Weights of a small waveform denoising autoencoder: decoder activation leaky_relu.
Rows from block 9 of the encoder, named by matrix and row number. Each number is 500 + 40 x the weight over its row's rms, rounded and kept within 0 to 999. All counts start at 0. Numbers have three digits each. After the name is the row's rms in percent of the matrix's.
# pw1: conv module expand (GLU, value and gate stacked) (encoder.blocks.9.conv.pw1.weight, 320x160), inputs 0-159
pw1.101 090:490458524381415522500527491499616493504540558500491559500500465481553530542489486496460532501487520553423401528517572481517474502500513484505511532463507504481497504476469501481559484510591473500497514483504509395527503474498501499532500487571502527514490514495392385453488443488502431480431500512492457503502484541467429484483483503541508498493502530511464442466480488635485568386465493554571510515450546521523492438463486511494523487505467496469537513481517465525497496515558574
pw1.102 069:559422403527507480500502491490505435474544622441498468543536427504502533507501461475524611473526535513479511491496503513510516414505530497502480500594509441471584504498536504447449500500497562499503500501498505497500495504537541502495492495501499493503514518492503499500502508497495495500531484507389500471457499386540505530508506497472476506492500506503488566502448500482500471598510321538495541501464454515501501501494537480440499501507497508506422510500687500485505501501497505
pw1.103 111:536497496522477471488517580437480583628469474487468502457482470500500493512501499499443518494489512444565537503609534541517565476499487476517548552549461557500480547509503507496524530507568514516500424503461515579537461510463534461497478528436493474519501502426493498501495488500526524524482530487530493546469439525511599506521439559503523498544498507502587500474502480417679504502508524503501483510503500486495500577501510500441502493501578457616549489577503489493499493464477455
pw1.104 118:567468472495493537495543482491434440577491496508368488496410500482547493485411483506482501497509465493451454498566519563508524478489491511487623503518546529379514390489499466491487510514497492493502560503582537529528448505491502509444493501498566454475512453562452501485489491490469459522458541509515535512510423498529488490492492528525430499511476472535518494380514431455575493478506501535510425422490516513459458541506509485504503468504489496522480493492505524514466475361510500
pw1.105 079:488483499513519520493500496479523496509487483546491510500486451502501474483496479351463491512462480629482428496502503491503511500476403452504487511527517500484482501488506498502489495467500500507670519551338491471442500503502559449500510498503511499473547512606607416508525423498514499498642514549492536512575502463536503479450559499505507493502496463484513509509507491529481570507499423530499502518510499494503506535494503442452483493490477533500549487504515562548492505546499500
pw1.106 095:464506494528519427626497477501500569493489349502519510505511521505494514537453476616528522503499560530532514427513531474501487496501463509496501497492507501487488497478500498545499502484380488502508495528446500445502516509508507448451500503521487500499470504500553489501427508496506591500417454501479538492489527521514513515486391500536519493507505488499501486507493504495521510500498491497500497599477508553507499328363496494500508345498538537513446501507498484530528500494501502
pw1.107 070:502523476645514528498521517402486561543501499509573507532541468480490494502497511523511504447567446498498499479555489463497511477506494512501525512438487556516499513500500519507492393528496480479510502494489500523506462495514492495502540480496518499542494514481408549501480567473474495498471498502501503524508509503489492447561452483475523493500364499500498443504497526628529528535482608500501590501471508500456513503500513499500549511510496449503498619544693500448505438481489534
pw1.108 100:440505516503503496509509491503503513471499546511521467499496519491480520510498523539540509405503566504572548510510510478577599517478511517477558516510508489534498516676498509497501510516524505553535497568430493443581498495438430497498445531500501442486498473499490497433575594469485578500554455507491442463471497484522450498534460487503475501485497505529362481569505519472506506588588493464523473505579519425484531522465432493501480514511592455528489492500491469448500492501474500
pw1.109 103:502475531510445477490503504489506565482491497504523489502505526510577497487551488559512500500477500496484501517542484575521477479489434496499502537497482505514513468501486513387537489495499471501538582661499501525501494492498500497494479497460493496404519463435523490513431506503503500499463500497557579537499501440371478490480507491490443512520494495574503499510505501523552476523482578390326519500482459439491498521527537539510402521495545469487594522495509504512501524478481600
pw1.110 100:479519510517498511498531510497525496526485512484499500500535548448506513547506536584489529503507500499564503500404484438544511531505515495488546590513428501500486500529492568489486537548503531452440473445497502501506507487501478491718499500458367498529539385500499519534500436389502437500509494533581493503481504483500564537512491512498497493500504501409515500516490527472490494518457446511508485510591499506476491470528431500499439488500454490501484368511499501534488501506500505
pw1.111 076:485510489494512671503456501501509506478501439498499490501482489464513496450485503479503495497470459577526507433513569503533490504498488512504496498507512508506474587500528504521518517490506444511517374501498477456507452498492511443503507500496495487488482512507588493497482511529423514501584576501494439541500498546512509497496446559514494501521501519529482545470516508295493506500467531572457487507500496503500508372434503566612482503502508493498516493500496480475523622473482492
pw1.112 074:487523533501484492499510518581452566507500499500499499446479483506486502500507553502507427501415501470531501500681488565503519502433492500493513460574543522506496503553496502513495548501491357461499491564500524501518498502502499467498502589500502481513485517515518499485499504502512511500500499536485524504499502507571497486506481500493507503588510496519528437404500559535538557493495548497501475516506500517497533522506510499498548503500491510476510370598291500492528479444501470
pw1.113 108:450491498503499509502500522503380538420521515496468505492482500572491486504499394501631472537500529499505531473488502516428553504488498493494358497494517510489524500493543501525503467422377505453494491521508447501494493478506509505496501490505516496436464567489501543449475501504495517501576476503536513462503562532487570579508499526484322451442541499549508536511499552517502512509480511501495537546459472505534438499519579502503497419480499566519501509517560511474517504501451443
pw1.114 093:524447519503509482504496447624566469402492564491489492538506567509508492492575476525526525400485493529498424465472501476511500482436508553503521450468513496384545509512439469481501520487476467497490493507504640498423493484498490505523532577516605513550495525498428510512482537544406392497469501530569491562474593503500489568577489481477519461500435535524466531544500505466491478508500499497558485465466503517487477463478473499545500503471492497487492498448482527534480523480482558
pw1.115 101:543486472526498483566483501509504480490479433487499478512476513501544496502487507510502470499514499478531523588496540507507466492477474497477479472493497510511482512493500497527477422504516501478546506499467506491364542519522508461482506512578511484448557507582791499479525479487473508508472421495521494565505498490579501499467498494502454499495497509529525515549500508499504472520498519541517518511507332498443477507462469482523489500518516500511569479550504504543450527499483501
pw1.116 077:495485654364473500515498502501512545495503525514491483498495489506499535546540481504483482499612479471498502477446497499505496608512493507497566577534502507501418552509491473496563502558499494455541509474499495503500524503496478423494511463527566498516443513468486504499497496516460500497515499496524508499500515625454693506469471502512471484397510471454493499614521531511500548497505495507406495586500526498502493517500437502531431511500495516516501490500501542500507494513508499
pw1.117 082:502547540499505495478404503529504511514508461486476510486483527483509509644509501494555544500515489392582506617510435426561411520514495501488535503501494480447560422551500482503492513507513532495498378511500522448461501533502454515494502473560466505488499411478504436554499467494520473497500507547501542501387525512501523544462587522500558500511499495581504535537563502450490522531497435494577439517504521505486486459530483490470535499418479527420523503468500442484501525499477489
pw1.118 108:511444504489486527606502499498505573484508594434504483503506454498483511407553489554512505499489551432488518484539493513461560442483432501509499463440502478496520500514499443511498441538449488500434444501394506501527538495484560443502499460529440496560495508591440504501508520509492509513493516450513476430501514596640444509529502499486514503481495543538502530539498545512506524515508490488693560492508503536501504566481530492413513496491499506466516502494509506500495450478500464
pw1.119 115:503483486501504505506530453496503562460506504522491510503529500559452539524500682501484484472501502535406498496452592518487503501512525527404469476520593452490494522502501505540602502506540473403434503492499448500500505423561499491497510501508506467498483488510503493545498502502510499420503503495565501493491499502490538500501568499398502502492463569488504528455382529503383540472498495509501584498499499537488488543497419489530449357484498502493492495486486475510511499495485548
pw1.120 086:475474484450516508589500508501510534509500479530495500504477485498611472516582485601502473503552546481504500477504483493547505467498501498495498493457477554500507493470505519551481513509501540465572509551526537377493523477532477604508499516513501497521503485482389501487473492498526455501496573462439503450505532558413500484497519508496517499505502500544490492496500496597490569524590444399564489536503506415450483456507508484487500433503488448508496469501504590507503324510482505
pw1.121 112:530500484442508499457513478490502573454508592442439497501513417510524468499429514500471501480526493518519477702415482448502496503500520501514484488405543512499500557496513492527517535502510481522550509491576500550452489513530501504498507499375476501518503453504502533507476477517502494478625545458502539514501500476518498483506503521496506499498480499520519496505475499568502589552486469533564506512505502380490516458529599509451431489497489443409465497453500490493504430499529522
pw1.122 091:502387502503507570490511504501511470528501426442497474502583511488503501505390507549499472501500586457500570479563495484567497504576485503501503547536500530452519597506505522497462589507499533501455457500497485434441495628489550504490493466513435496412500511440357572525558530474542544514489488498479505491487439422454522536479496472505506501496528526487542519498490526507568485497472446516498496427518471481538500405511499489542494539508520518510481502511500510588517500485565499
pw1.123 078:500512458549509464498496509486561524456513470550502495500535486581521493495501488496499526508516553497417570522496527500487535482502493546500427542501582511404503501487510559499535508500469463491474526474485473503488472524563496575570505454500450454424495519500544497621493491520591553393498491509578497378539579501499535510495453469353510464468507518494576510511464516500423438463507458483506533500521469508506443499489500498502478437493489534454423459486486499514505499532548566
pw1.124 068:507548486499497501501498472480645468500553512488483503502457508518460509542536470494510404499503502499487513503450489494501437500456500500505509527522543451454510501497487519475529475560535512536553499495501647476494582600500494503406507513549492484505494445500501535506474505480492538497522530464527439492446534500489502560498500482529609491320505508501410562503539481494477505547509529493500498519511500501483485505495512493500631502450598436515500521481491541499412505503502499
pw1.125 097:517578494504507486548460493483631458553572494513544418491547500485466493495521484483625495453564501484492525500468494493525336499520496499500584501500635488448501496482411506545463530604504483506539517530504491506483510497494511520470472503486468490544479502491499493507496444548425511428544519499433613482498467500505475544501490495524449499470511454520500536499531479524502488524526501498522497491497507498430470549518500525487485435531538459520494485480531610492557510502442520
pw1.126 083:471501505526498496502505499514450534501501502407506533409460494493517517498504564546405364489508540507566434508528481555520572500587501500389497505490500472564479503467503567469454503531638506497516500497482475519498483500428498490350418518463519498485503507501471515486563402540518504487513499488445521438500488529510508486502510504547500644465503491521490505501494553516495497511474503480450523496501551513485443571502496499505485512489512471500492591537538531506505510502493492
pw1.127 140:497454496520510542590488431498389445487500531513442500501445605507568494459482552494468497506503514499568500500500643489501569519502515502499487500487460477501507491489534500448516500490537524507515506497524502500509589500505466516444368508484452501536547464506482500499501497454500502507500520402486496496487498496502479501504500453373504491498528511497556518437532498443490509588537393510501456433495520484532491539499506418502504506489514490527490502500492603558500507506562378
pw1.128 116:503492507495506506509515530467595502496533534494664491504512526390476487458500486493602530509509475499465486483468503483504445496503497502507498490511534519464500496481507527477504495505510473496498519491483456494501526485517491523422501438511541504468540433490538491478445505517504564502493510494507517483491442555518503541497400500463479507503487331485429500478478493515619490388504489518501506496494525578496502497499488497500326461529527557578501441483503468478517464457528493
pw1.129 093:492483501391515498535547493499492538502484495498498502500531521493493519482496481497576545501518517423508458463535428524552500478497455133500578503524508471494495505503500519524503484487503496500534485551466500469521475526468438500490479529516521580499495503501496498504522503500500474517480531500503493503505505530481505499500503485501504501520466468484497500499502502515499530503515469499500558471503491512499499514539484490477521528491518547500474504513497489620482444464493509
pw1.130 149:434469501501486509510427499503498445503486468451552516500504519507465531504491500588510491503535714497522497516419453501511497471495465501468506518519502497555486482489504485516519523488497507508482559527578498663474521495503636487509503544466476494511503517498431498475466498484501498516546401513484420513541500491531508522499503497504480493495515501499516502454402500460499504519494407523509459489499455464464496532501468496499587460462497477498632508523502546489532486505486445
pw1.131 097:535490515522501493499504505506504522496500500561497520504486500529373509498553498499456488536512516498471511509452504565495485381473472467476450500534505511489473500498510603465497498375461493500488534511522485492513502512574506503520545496503502469530499500500487501559399467564576484494436501507654591505496591551468556502487498492429494484497469480469513533412411512494492494497437512498500626488477500495501489493500451530513515442469498533457482501492521428484498524487500619
pw1.132 095:438549745513562495499504529482497500500504482502523503503498584493479503505510501455485497502515498491494520439502498502488502502512492495501500528502479500507494478499499505443501457492501489495486501486491494502494532507499646478500499485497490484503592500535524505501509497502524508500569495502475496460504500479499505483400499490495505482500504537499509507501496511526482500493397502694481516485498544451545513498494502442444499480501513482494495504508498486352515511514359492
pw1.133 097:529500522485468520484500514491502390556476454480524497508483497545493501519498499526498500501532492430511405505500503485493464468449492538506550403457444497450575537510457510544491499520507506557444417494539519500591503489493508467543523579563501488528504535500518503489508504501499481518498503501621499483509512389556500505508499505480615478511480501502485505443531503471464481531525427565575507539498398503502499411513449656529517500507485477463506500501510516553484478420420501
pw1.134 114:498490527485504497485506450496507488492464504482480493502492503499491500487485466420491500494488501407491495582517522504498565454495500523509501521598540513510380516490508494525519503502544494514390501535388501586538505496500499446515513479496526556473507526570512541500548502499499530448503514557508521494498481436503499502514515490501486490549496506492421530500495512525475520537486497500424400257482407499537504498510526490480464523500500501590543480471498512598497501505484498
pw1.135 101:454500509483493517478466438482495499474469497524555500596502517504491554506493546508505643508507511512529504527491472452507509501379478488499466491490509531496498511500464505488488449520597540492495510390492592484464585502488499516448499507500508485491529467499508514508490502430497512495490497491501481539454511472518473502519500506499437500495440492555378582544493607507534504516507501521493453485592500491442499453488445502524547674518572510427511500412471499500480488502472489
pw1.136 126:496489502483448503506487436503506554509502409497508562500542440475469501500505504493504472502472500466498523512503497530509535494491530482575466496550507673589478589470493533530581488518513598511520458488416628502531508500500466441571586499511431551510488474487506500467501503439587479588499509478507493495559497490450512506502501509532543499506496556499520502527499568503512501388496500491476499595516464498582559498539544503489507488572493541503487504509489503480490517550496558
pw1.137 069:464595485498501473498473480504506498503447509548491540525500393492526501500507506600444463558500453499531500510507561470487485506430498511502508500473524498493495488469499539497514441496582501498519500407537500506537504514523498491503500496494303419501488530471487498513452455504507500493509376505478520493471395492502516506489505444507500548471501485483525493501516584467399495518502343499486435501517501529506494500506502500472503496508501486498506629500502502449501512509584497
pw1.138 083:534503491532529500502507471496665490494544497570531514540595549503505478496477495492665566341566501504495474471503548499521498454557500498507482449505499501454500498483499556516432499491486467556487514500504484495500489498521480499509543485560517505504504499501511495499488520577496473480588453500534519516497503501463500458570500549495618497495436523520519511512454452547465499504491433534504507501408498427468478503501499439515508506571463503504474470493463506483513503490496614
pw1.139 094:485488497475513502551531555525444517502499491420498512486427521398495518505523505518443481500511497300522505518549449491500517501591492517504517587502492508517427529498525506544515528503533484476487479444527531486540469501544528514477487499448488499549348500540521519500496497508504510513461495502490538492494455502487591506587501493486501501499409516501589424511500536468578522497499486498481528501465460528501550494468497438475500501509506483478485522615511473538459495478455393
pw1.140 103:454500487462495502494514584461509518500561502502547489469481453540496475487477525509475424495455498510636421507498527500517500488500453499503509471526417536527492475475444559515522533491460551510519501486514513556499502497452486486560501494517551526523499499500498503469603497490498566483502495494491483482503467479505499531437509500508535563492669583499645526494498387512437502504444526487522486520431497478539549501531587509494421495528491541509501498519498520504502472631495514
pw1.141 111:497507494518507465559498520500501598499497485448491502502431473502563502496487473524495496500521498456521507498484487498471502523522474561496460461452475527529516570484500495509452500486563491501517495491455495592504495489505502609499457568711501503497500472480536504503454506536504499505452511428484381517517503560577508496503473492497502493487448414468497497501500519447502502503492489371345500505508457523511545471492502502520476505429497441495434523502504427518511533499484545